Weights of a small image classifier: norm batchnorm, trained on abstract colour fields from 500 small random pattern networks.
Rows from block 9 of a small image classifier, named by matrix and row number. Rows with one number belong to one channel. Each number is 500 + 40 x the weight over its row's rms, rounded and kept within 0 to 999. All counts start at 0. Numbers have three digits each.
Before each channel's rows are labels from the 100 images, of 14848, where the channel reaches its highest value: "top examples" is what is common among them. Only what is clearly more common there than usual is listed. The data: abstract colour fields from 500 small random pattern networks.
# convs0: expand pointwise conv (model.blocks.9.convs.0.weight, 720x120x1x1), inputs 0-119
# convs1: depthwise 3x3 conv, stride 2 (model.blocks.9.convs.1.weight, 720x1x3x3), a 3x3 kernel
# convs2: project pointwise conv (model.blocks.9.convs.2.weight, 208x720x1x1, transposed), outputs 0-103

top examples: bright
convs0.223:523495512544502409529503527479510529456494544502520480532578456531468480518513509516492511505473452513503507515538461545499567456653524506425425497558479471514498491497462522588477482460474507601529571529515522494475553536536550502491475455515522504537414547465471474499449498555453470581469505520521564545496526496524469502455509571506410481524520570453502478
convs1.223:501482484486444442482441442
convs2.223:520518556510479499539496473440525641515465539532486448481509495499488537510446480447465489500497483433554438494540516621512521457512534452470468499550505501467490528512488545463442502448465554539436498537528438470549484495463491485349586519465530488539513537566540468510429453574441504564517450507618465550487519

top examples: smooth
convs0.42:497501555537495496553452501506536513524492531434519540470470531489406474503516546477449484480473518476622470479542479506509528517511472514505457486490452501572356491505433537531490504487464467545513534510544451521570508539488401505465449492562551483513509518481516517500605529512512598534532496512561504522497456555487486533503450528560476482495458556494588485
convs1.42:524556518473484496416455517
convs2.42:493511445468521506451528491501544520484466496576541483473539488529540538483554496406485493521538457529472484488516553519569456451517515465496467561478543510532468499454450432579470474507416517476467471515443387491489497559506507503511538508525447506511481496501410502448440423555519514499494509516570540616511491

top examples: bright; smooth
convs0.451:483653457509521549479516492489494468486489480490486558544362541494511524461480522493483497497508512484492510453451510476500497464530486485507519470478522510496475506500517488544496474585519501450517493477478533499415507414513477465489499590569493475450495472480561451548545487431503499469524494524461455586479451458395457478492505479387510511471523431482550469
convs1.451:487510501495541545491562581
convs2.451:500512515517421517473552491496511535499441529566453512523540501495496485443425564520546508545507506481489407513565557567478558512446507481490533495531501499465448510450479514489472506560478576509464466480468509511489474480491422421452476579512455469522542474521516524478448452535552463497462529502537523485528418

top examples: mostly red; smooth
convs0.442:532521410485470526484519528517479524481427500536416493498426443519506559516470429513480506525576526518468543537495556431533508584467522503457506542461554484482472501485559519430500534546473441463512465466482511494464509488507496526544522486485462476482546489524454434503342523524483456496462480400503491431493538458493564520491507492433526511445546495524464553
convs1.442:465442439508522464542549507
convs2.442:520556430495450580551484496502504535451486450588548540550449492498528514510460467447499472464619418506504484462533552493441470532494560481540506509466540480499455482486441494517480534528462518527461496502447559462497524492493481563468553492502485554472417556460437517504475446504474388511509580468448575544511459

top examples: fine detail
convs0.181:611538424446522568582576559463524472509481495508519519548510474456521558434479547420511528493503558431518477457507483498550492462534413528468484503470520531472482461513471532534516445523478433520565481529427518472542485503494518504430449516488554436496535473482538539535459525461509534507456471517501472531470496499459433567520381544490463505530494488505476537
convs1.181:507481476478447436490441450
convs2.181:507454434482436483465525502413525473499486463471498489445569532512489485523453497541477430520453493438477551522459449449514492495687500507490415462484515536583510456504497519535583402442489473519502554531497557496524492440482554484521530484484566471530534498503470468474479519478486554528473520472521535505565574

top examples: smooth; mostly green
convs0.600:488491524581551514496515482474503530497533487546472465465512493586487488540491485564481572500549466623514522499532485468497525586521586564504478479497533479550479502463507488521463463469434505495519514501522549509538501490478531476541497441516500532472482532372475517519540506540463588544495461518496551528541425607423437529486529572495500517471447477468455520
convs1.600:515502497484416450490440473
convs2.600:493504528470570489526422516546472498528557546545464445501482520453448497451516456514499522546511537513517471503483516566489503452376491515485567470529466510342518517622517535512468453569597449535465482484518481568504532458473522483445485497474462481555504453532561535457521462520462443559514498515515468472473502

top examples: smooth
convs0.73:495416490547465502501478480501519497513509512495532552479506618485561477500495560462411459461494542415539502492513514520513490371540404450430534560482452525498539508539501494493524519487641462536493517514574490526494495486504502506437488571510511518501492510545497525495481525538503500515552491483539446573480461426562519485520471488493529488519521491481467415
convs1.73:504477454532505417557523490
convs2.73:519482481464509514448452489492508564544529504421506420504525520468482475551442490545553524581511526501478538522521459558591449580503476497437525525423460507543534392533426495452504517507457520520548474499572511446495533464561539557494484510399515562475451513546524463554517496441556443507487513524467522499529514

top examples: smooth; mostly green; dark
convs0.654:468569436523447518548496506532527550501527471520551488507490488464530482491612496498412429481491499461580426561444504530432552487506473496542491518542510490511490460515521531512524572507476546491447539464558441515465535590491424529507469535565503498531483477579416474499538537509531501520536551526504539466498472500458581476504484450476528451549471533496524411
convs1.654:503533522526566548515558544
convs2.654:517514596472481497469520516484504475497502512520517541555546473527531530584532506517489509513490529560469529552538533497555563414482551509507483479589484502507567467473540458475549455509394557530534484528462459593453513506497491399441467491506511397518461428505565558476455523583430494450504524529565516500558506

top examples: mostly green
convs0.188:483513439469510500412420508535502525479479451536481467493483460525487486508486484548520517511524466497476564531423493419522447538504559435474448455500523522537516491507565444464522606578552587507502526503486474464439518510453499561507532429479468536505492438472516503524491458509488469536509606552458543423520492452502498487551576456550502437487503521556533471
convs1.188:496514499512561559526554558
convs2.188:481624475511547443476509519528522479529451448431515465478514458526437554511498503436565503536501426525491508509500502450442538533526440439508519486483423439456454492523480488508462489538422526535454537474510432545491561476503458514491440491496490578480587452469543514512493496485512521452548495407525487567533474

top examples: mostly blue; dark; smooth
convs0.407:459507543482381475544487443472434561500527523511469513458434520494510553482515486520519423455483547494485482564496517479472538483478475511475502504518469503486491494474514516482531509493537467494465521382494569543535531464513493495539539471534502553454539513508445516463503614528508466483543489393524440485476508502520572496430516480528520520485477476336538487
convs1.407:491513518514562555519558555
convs2.407:538479467434492509508597494527505436501447477547469476530521634479460522517492470501460547477536506470481494478476500446530475508569503528503451456531551485493516537402512503499499479457522517528478451517464523445501465440520482470488585427455499523511594500595483488517513481476508515561488433512491509533542572

top examples: mostly blue
convs0.76:467577525459475483443487471552535449483497557473569487499583505475502449427515511515453475544478491521457493536484529540426483474520495482455487510568462519490535536552539519511489506525535537600448480517524499550478490515432560478510496488496488532551461531452462476494415452518499530519533487476498499449522512459518576395506568416534489515580598522507538434
convs1.76:499525523530546565528556546
convs2.76:517517457524542493482458478452507469519487426521478575492518541541491564469427480443488507465589559485463531524468504519531448533479456525468577512472489399537477530519429427390517476545521497462534497512515477524504547544551535535513454535487496530553474538454435495420476466459444484485488549539444462537555539

top examples: smooth; mostly green
convs0.392:511511483368596456467542503483498472493491467427492539525464459502421487448483514507495531548505450510454543464513437518523471507558512472538437391537429488502501513564526454531506493483487546449486528510484518513550503500527493505505510422465532469526464510508553518398494425492479545472475510520505509502536610526534439478523538511530452467495521463509573574
convs1.392:506443431537497467559515483
convs2.392:480495478500431459470533444477547422515522429507543540448513494608547510489523512577434491527531433493561575435512469507519521534486471549543515506417503493489508444502521502470503575491475466526523517534525541560531499493524495454448612499554544579530528468455529460449558456400542552450537481563562443507551501

top examples: mostly green; dark
convs0.88:469577472384485508489480450477532533532508380511548511498498528521511520409528553531470481481566577483535489523474507473541509526401414484488439513533495478522479448586638508469514531502518453466512498492456494549519507444463513458503470489509479567454516468479496497493474576555468516528505521427478474479515512524495541501559476507456517494484565476492513523
convs1.88:505517525522563555520564538
convs2.88:573477461490479550548529509543540561494452508499534465427439530445489507455453498488561538504500488534490497506515482494515530505482460546404496542457501453528434462532416413522422477480577551549500460531515429426535429536582545491443504564479494497427486434620523562482495484534516499471508454469505467484515533

top examples: smooth; mostly green
convs0.684:508502508489527437479493530496556456541521578469543594526475573430521495482532559428495456476512522405477473481496486501523437421514391418522545510502504530494510507451521463527561512514564540450455503537454447525453485488527504513465534516487510488507497452558571440498521460501503499427491534522489449469527549499560537464593487453484504489564487482550560499
convs1.684:505517515504575548503562544
convs2.684:487494541573468562522441498456441562512560531563555485520461509450469570513502492497474484549484522465521529508522515537457445473382504505507529451546483487493523516549488543543410538521487513452468510476438501490539474488483466506393476520492522489552507499609557520544439480520510480583437476461416482484470542

top examples: mostly red
convs0.589:515472474525489429463509479521508453493539523492501435505465479535535489552467543496499519502394530518539501503424492445527472395421505544528432524464560502474496490486522543389463501528477424536526457531518514469552505479500510451447466561517494492468506478563513551455478512473493512500485472515562492471494597398472527478506453521553514522506543616493519449
convs1.589:513517511518566561509557545
convs2.589:499537512497565557555475487497468531441497490471491527498498515500512510556470501521458520473449538539503492493513541476547552464482526496433573553528442496478540507451527536515454538569508525538520477498491496596533499532525487499464547443419528538504437510491510575542551643471491439504519466476530507536528495

top examples: fine detail
convs0.355:558481473498524498518478524553527470487518538481431514384475492548537468514467554461536550451450571502513517526525472484523510501523486555493569513387469558533484418460490610511432494507467386455518508527537525475489552535509528488430471542494482484479480523544468470488494522455488523492475423482548482556506524544529469522467483550482466554525412486452469522
convs1.355:500461467465438460494448452
convs2.355:527432509500476527461513517503583465507469538484521520407511490510468471523473492518461449451469587485483510405468551499517545575544421438528471496473510504519504482544496517608552459448524496457475489537505460504495491477455606429512500481572497465520469565491551511509475532539515502499493495455576469519490512

top examples: dark
convs0.624:421436491465489511491439424526486510476510563524446455388510484547512431489509492554478500487521466577517485567513525488438545439526546557476563515553519517457510469417512558490463534492511550489383543495531523535464593489499474505553496490510482573525452572514457517505485522539461526474537498501561547469490540533546561453468544513503529489486490480457491498
convs1.624:491515519525569554512557546
convs2.624:513445464505518483512495548424477501524505466546432477522506544541506491461500499438431478499534512484493544526455472435539412505613572532517454482492540536589549488447531493492536510491456454579526539479517568488430482533502443536479526584481509482527561596543474515504560506431546550488475452546491487503561527

top examples: mostly blue; dark
convs0.297:526484487463496532570490515438446569483501493515400543522526445509468554463517474534504498501495458546488520542434515473511575467510526545477435509552518522484493481452522500529522440506464480480470554459461570495493527507561402495581533425539576498481475541482444453530471528490433458474443487449475534504534495470526523496421520566480415513469524551408511520
convs1.297:523504520512555568515553550
convs2.297:540522440500493547472560507534527524454502440504503475509406526463512482544490526551489560575548559551503517467506483498514468545523471521456424507465459492519511440431441533482555545531500534541481454608543534487541548468585478526538517431418497496464538509524532561497523525556468482479495525515483496413509465

top examples: bright
convs0.1:535498461532526524476442527530510526386452563550445462454363495529491486502460501478518518458555487489500536513482533491538474480549532475462537469463505569427497426478459510505524559522530542474480541526553495459469577460525459594486514510541501520504486496459506556491517501507467520497524528585505515486484490532513468510509525505470524474504406352531536503
convs1.1:503473474469448446477432463
convs2.1:531441462447475500461496527514534520423503510518537505507524426490517499519489505440521505530472475492534561553437528532488481482502571532475528476470471484544485380471472534525564506527472498463483415475527482515553430508527581427533513474436449408523426510526480546469584532508468507430453570459540467388516561

top examples: fine detail
convs0.541:396509438477474531478442450492468531457514488489520499518505514472511486471523468541483443537517459494519498466502498514455482523436517449437484533553505533532533568554535432480532560473569582502451502483550431520488450492477501524528507489522465492507569464503498422539530495490557506484593599498536520458498516507493564490549536402458537430444527479580445458
convs1.541:501518516521568555513562542
convs2.541:558447564467518444573465561467531513457506519488462535441502485485473513488455448453567548495580530470546495560471509535498546500563449460508472482469555478518524561601457471402550486468536500503444498553541505540539488456468544473495471464425484495516467438521588541446460470490444530532518547480491470492485478

top examples: mostly blue; dark
convs0.536:519484505502518531518444524563501464487447546461481496496451451490443466541491489445540495535523462498590486482422536550490464488485525502457447477501444558496512462486479554531478522467439514440457502553500451462570540535581439555465462431554478398557511494529518522524536465454541530429508494632567536488488519521494515514515513478500472443497447484569495505
convs1.536:520532527523559549527552549
convs2.536:478490520532514506468558515500541500463547526527501429471486480511520528503554462537394520520479499444533496453458450491514497472498461516485463510485506472509498490494508543574504564500524446414512489485441486487556465564497469501508583431578484476525497544475482555488459473529490487524477490469505660458488508

top examples: mostly red
convs0.133:505546502480573471519531500470508493420541546486474515508465421497469491479515519546509529509477429540531507488506481411502538534473509525546509427567582532470370498517513478498528482552458527500462546487518511519511504483505518501549496488497566458517453532460519456458495489500449567499499509502586569420507626564429464486481483556485443477496498480479572539
convs1.133:543548531544508469515447442
convs2.133:501444519505448482471516482527576545493474450521557499426483558541530464502459505483462537516539505503468493508463469520577479516505522492476509549432539528488526521506471500519510493488468467439553528528509517486529497430558441503492468473451510467510611474522531449564520516462495497578461511582508536566462512

top examples: smooth
convs0.134:475441526549500446478551449463450499513566540595491496465537505539530530520485489549528519490470503539319514509582507507478493496502532540571556473501595521476534531474529477521491450487514503529497501471489608509466494440479585442537535542448469529444502519486506507513486514489490466508520478461427482490530526532471482497467577504498520553500529476435452525
convs1.134:496483445510543422528547506
convs2.134:499491518491508507458566521485522479467607474536552514539490460535575468412521447521505509430539452511481526497449555478511480467522521497526522500515494563521510509499479461519495498530504524462524472487423389426507506499509448499574571536506493529467529448479476523478411447548471466525532532509523515559572513

top examples: mostly red
convs0.476:513465517516635484503443514456476451488496518458441532504503512543470442473452534478524562566477404581491572438531502493544502472483559521457546492517494491493513529496462494489454409510506483482488512604529495477478474490564493471492503497517556479521471595507536477510492428521451501442473450507518537524544474511532447488478477612423454507443515499519471508
convs1.476:503510506519557561526563548
convs2.476:634519481551453513486491497432550467509460458530504550527494551572510531500535517463462502485472488556491435497564482531497415464506541502424503504463514546565515493459551426456493496561525537490500477552477488508495466453507524443481497537415532488490535457525467495517552504541520460505476456499466507495466449

top examples: fine detail
convs0.543:490553537527483483487559479515464517494543496550487438492516360524564504520478480530483500510509467531479523532491513477489474506487540499515537459530576535461473492467537486493499534520506505516475503499557520504539503497499558516519517488539492489498513490487440514554420501552484392497495516480602511360513578491461547496495550492481515485497455505490325459
convs1.543:594529521516457503543500517
convs2.543:531532440514532515540543498498595522408436512546471499441455527529504495483476502445445426441508434486479462535503479459428499581598560461465505494466472504508535481486509482560561458505493461493523547509509571500516524436529491584488503516502530490491485562485463489513523442516438441514495569532456553509489499

top examples: fine detail
convs0.243:452493431489489490492469522481462519522514492460467460497472475575423445522444529463499476566512506458546583489467510409514499483552533459506471532485513439555512495478536533479412564544544459437536525537450472474518551485473461523407502445498462521447530486544559479524531507583544578506523497547521497454530514472437466506481481502536512426422531527498450575
convs1.243:511515516521575549527548547
convs2.243:523461462446576491485473431525450537522481486436458494520542444524545561517509486469521451551453469470467509533510464487503456506491502484395619492525429541489550540511512449512426411520517459519454491509486521522528527493489532494462508499458490549501422528528569449525528489447468445468581505424499427525561528

top examples: fine detail; bright
convs0.633:486447514485498511479480434465514517432526513461519522495520481474518559498499479584461517429487513493518481450444503492544475467481466488488491502547480499519499520527523406464590563496563552522495546453586506567492514467502512543540493491517524489536539402531484524496502526531477502541549613509551512470400483485499505595602520520457506424485482548530439446
convs1.633:498542520524556559534546541
convs2.633:554478490436399537478526519499464480520459478412518479431493486493564504511470525456534433469536469515541540469497385472542514513524495424490508526512482447488578498539395527524466482447545501516563516494526505546497503508541532551496423470478500556391473448546540486479510521474603544481523432506475483475462498

top examples: mostly blue
convs0.175:516510497471520464541433486501458476519533486471409541461506532496447482495476527445529490487447481520469529494485488457475487537477484490501470476525551533446514489415463517481497433527493466406426516511518529527559503504615491501505545493529520514521479598478483412433543487516481476358479419452489447532524500510482503500430502541557452540503487505440461566
convs1.175:509524509510563564527543554
convs2.175:526436484490466506547486542485450490431495490440464463474547505439482478515526531466464590518520447558515452519487484523449484457512498485434437489469501575528475440458562474466484526529478516518481467546532440498505443527483497435529461478406536574565488527495501500478516576500495529393569442483477529529474431

top examples: mostly blue
convs0.190:522526471489532530440501547553516485476541487467465476460457498592512446509446571456537525509471557474551590554474530459553468505427511470608505533386528496538476413502533558467437533479523443442539458547552481455476525461430441479397517532517460552421501474503535484505516499507504492519498486511527479492545522494485459453496471497455512534499489490500508513
convs1.190:483467483471430453501446457
convs2.190:493521531512498503455514550492591367511562530551535465513516478550495490475508374505519539457506525528547563471416546501477476535548471434561466490494474489554496485502577482524565489503553471454479393476507502461543501450494535468613481439527453510484532471444534500486517469537495520504470530527494502424533491

top examples: smooth
convs0.162:516513465477501436524399506465508529528515534402547490491464508512437515515498468468497500531479512499526491518571541570525460526535503515465487579507493503498424547392449504414493507528456459539489472531501490532545460539491444509497527477552526535476572491484519504604500529563532513508433479452518493353561465505515564545524469506535492523514495510542534470
convs1.162:524563512539552478505488430
convs2.162:530517511490503502443565443488522519549404534504452524487588474540499458491473501496601513480459466489496436490535530507610570466535473423492482544589530439507486421435527483527523484517497616480447449498482463471467459568505470414509469534524445472485487478471492491492482481525529483491487522555559480455555434

top examples: mostly red
convs0.75:511534436446480497471467452512542486417477498534549500500551490430534537426531471554484504462510496509460456510491462537492462484496458471401391490587507527483519509555540424516600511516490569572435520470479527551539494512504507522573504449535521515584482471465448507510425479503445496519507541477496504476481525498526553509574584471510474485555534485507485466
convs1.75:499485488477451446488427449
convs2.75:516470503490515557510488469526557483492487570549487503550508487467475467501483544536452488525455533495488443444543480478512460464469572594464465547500528540514457470459559510533490520559476537513466514552449531518509501567457425528492534548525571533504446557518448516551514477485481529555539490502553518500492495

top examples: dark
convs0.456:474468512523530520422508451496489436517554592438506517506493516517496510554444474563539554521496493556396532450474524435482436474508525518572471447489514484482519597474501427501477477532527511525523426499451546541541432453493556457510537518474514516504536475495557522468456434523511512494504481492540464482492469484416483505527541484459526529497539641524500545
convs1.456:497466477484441444482444450
convs2.456:484487500464576458544536475509492546515534512495465493548445462481529475432569477435424528498560533531490522422492526488442466574471485517535496496523528546482516526589542525488499516457575452486503549480519488469500473516518519539535523472437532626489479527529531465494504461507484487535537440557494489524544563

top examples: smooth; dark
convs0.552:511529476531520480544511500429452557481431485535432458536500512486505566514469435519502511471601453488530507414504451487538495509551529492513523480495524422444472523487428418475554490513474544474542540460581517493488516487526510592547536545519508521510526474511534539476546509530476483485496522580546503494496453515526416595496475567461574454399508502506515503
convs1.552:495481472488444438485435460
convs2.552:536484499542499480552516507435503523470574539438504515495502537517458521534531513514534480550473510389514494443487473498475518488485557593486521550538509543507487475489539507519489542540502475455442496453467494438460449488531409493485525557500481515543511483474434506427502480454519471433365510493510515488535598

top examples: mostly green; smooth; bright
convs0.606:522501466482482477528478496505477474523484503486489561533476596405494520506488534359495412482499504399474504475521508553513422456471430392535473502492502543502537501494465489506571480504547494471433474524459471496517465490550491535454545532508523491512548496521537500525474477476533455350516496487504404500508522481565545487516471447508516507514535515511524532
convs1.606:501503516516569552513559552
convs2.606:489491590538545485535442451459475498472569499543559513517474513454500486526505422508419503522495570474512526575436470570466419510435500463483480474489448501465498535519523434484448513567499501459495455428452478461459476464458502494463464446411517500610480477571504484551476523556502491582472505483446453500496525

top examples: mostly green
convs0.368:497527483517489528444519379543512386508552523459523509456480532471519521540458488532484529464464521534459465474477486500468374499505459499514433485518483518480495544480506440494525485525491518493436458480462582611590475478538505488529514472542500512573515478444483540479461446491493521437499478466506403536458474487448540518551575470459506534556500544488513515
convs1.368:507489484486430445487445449
convs2.368:519510493490529518497501481524528524528493518479459460537482443467504511493532532512467504537553522561467437468561503437462488496502517544524461534496513528491460513578488504505526484503513540507523596514516488450485537520532487547536469551539615534447485526473499533550594514543481451481541507483530494490492523

top examples: fine detail; mostly red
convs0.656:400461500446525534378483406507498496516565454497530508480503526592494452511458555577452505504530501527480568487496496476528447502467513471512505480510505546457504519479548457494461573502598502544512501534496476526502480410461506456468498511513473584446525475498533554521523498534493504539550561464527486463531510455460520460578529479467556481460539593537510475
convs1.656:512514527509552555505565557
convs2.656:545519480531519504577498544464556510481412517531477430378472515497443477441414553505570340474506505479510517472493473460508550470528502564431486496501491481534452476526471441500482454528569530562462522492487475451471466494509561532455501528539489531495476476516466547471481475459471574558499485419541499472481518

top examples: smooth; mostly red
convs0.265:501474498468618479504412503488516488535504473493487510488556499549461411526494574503511543520512418534544547473550488479554507541447523496508556447553501530505526466513493514513478508476482527486477586604489441504501530506529522513485453519442527510539446553508543434495520475546435514507500530550529607482540504576518451498546477593478443439474505516538474541
convs1.265:485514510510568562519556542
convs2.265:522428469555474478479461454467513473467453478467496478534495545560500539508514474460503517459453495509462498474570515515474391498461519502478543551456513512517551547599495453453507485452553460529512553592506472503473515406528586477478565510503545513437473497525473476517534497555530514501534453505432463540464540

top examples: fine detail
convs0.146:535481549527480489554512498518563468493495521527568489499487489473540521529541490488490524470480584503516338478509514537461537527477435597525466497471493486440515482517462563517479456522465436521546428493454503519465476536503521447493386448484475437523508496475472490536471540448533455546473439489442490544431495525597498554501444513509512552556469484501520512
convs1.146:494479491491446449478435441
convs2.146:537543412478531518496565555491537532553482435572423479483446491481529502541471532471589483522480530509501503516491556476494521493529445524467499402515500492511459520543485511542501480461480522449444580533510464478572528536439543481500522523513506442546490494489513583466465489508460524561500542495470523428516517

top examples: smooth
convs0.357:523467547510472515510437523517519504542431531451521518496485551486416511534499475479485491495485516480618489516519515509515488524509506489461460565487486511527348514471422516443510533482495498565520502503539466480556510532498334538484500527516497523526524491485491513557574513517517562545514518509549503481494403479483527527514480485611502490515501491530586477
convs1.357:432450510450502521513563504
convs2.357:522588487456544536497552522521601431502529438522500477523478503485550474604421508507449577458531500488566517487485506462524532610539422522511540535513480457558519482477542529496513578489427448483454479471430472495487509514494511524506501493448569571497371498477437550378502487508500484448524488500470497538509507

top examples: smooth
convs0.502:481500576536497511515590463482446488527577484602464468458508394514593496487488478565560535473467479566433487512495499463476512563490533557564531451517587534470505510465526496527477483511519502483512484502514509446482481512521547465535481468508511457510502511471444516518406504507498370485471517421522519424456509534485520511496512530473520518493451517492425560
convs1.502:478445525483432523538515557
convs2.502:548457547493531615496508512442450495475520538446458493513493524536497503494541508480493533512419466463469519477550485528517493528526485471455467435493496508520481476491498517501494502510450582469479484429531466461520535554493518536553515550504531493471493470500481518529453519460560494490494461455488495553548528

top examples: mostly blue
convs0.195:505512460497520499498504494528528468523485516481532588500503580476463447517507635399484438479479507426515506495500537544520450490516436416521489501513498642488505479456479528510539550496523528472420557573472406495534518489547433536408490543487506501526497522509456490518486494489517487452560537517493477508503516498513542465565477450465467460548517485550516492
convs1.195:508478484478438438488452445
convs2.195:484500478497543544499548478540558439477396473522511466506555483536566509524485545509569526494469426507439504518471491480526572479545517435485498556507519514552510456442488505484579477457547469511500476542581504518527514522505524519571489562538431416491554506467456553552643460513484509492473507481455488506494509

top examples: mostly green
convs0.57:533490478519510468567520463454520488485495507500486521457492499490507557490493502512490544425495583493548424419504479505525508515467417559483448494483539474497485486516469496477523474556471445459535506480479535555492512493555470501512440491562512461521548480536484476489512572496493472500500476505471468531406491555581458712535441578487508496474464486487507506
convs1.57:503512516516559551518560561
convs2.57:489491577459515480484508529543485503558474469499527587484561460454474468437504475462512509465531461532543500563501419531516483513477413418521521527401460528515478521475473529451540540504507558535508434471490505485515455471567494575484481456457472562387529492616501627519500448535545560518532456443490474539541476

top examples: fine detail
convs0.126:568539524443489469581501551482481464491499466415445518487546438437468527431492484481518534516380493510478491511476533508494529489506495538496469503539455457635493500492502531467509421496455472488478526471520563484480527571489526514524509452494568456557484533489460455474458490486492498465454432480489514521478500496501457532430495552544364512526506516423471522
convs1.126:492486483482457442478442433
convs2.126:479535552533497510504472469469522507483395535450539478460504485370436494486437513508518419505503503446530475443539472500447548515506530494490488523496492479497484506564491458520453507513506506583463548536431484517445497438438519537451510528542558499523459495490458504521456492531482551587504469473550492529496517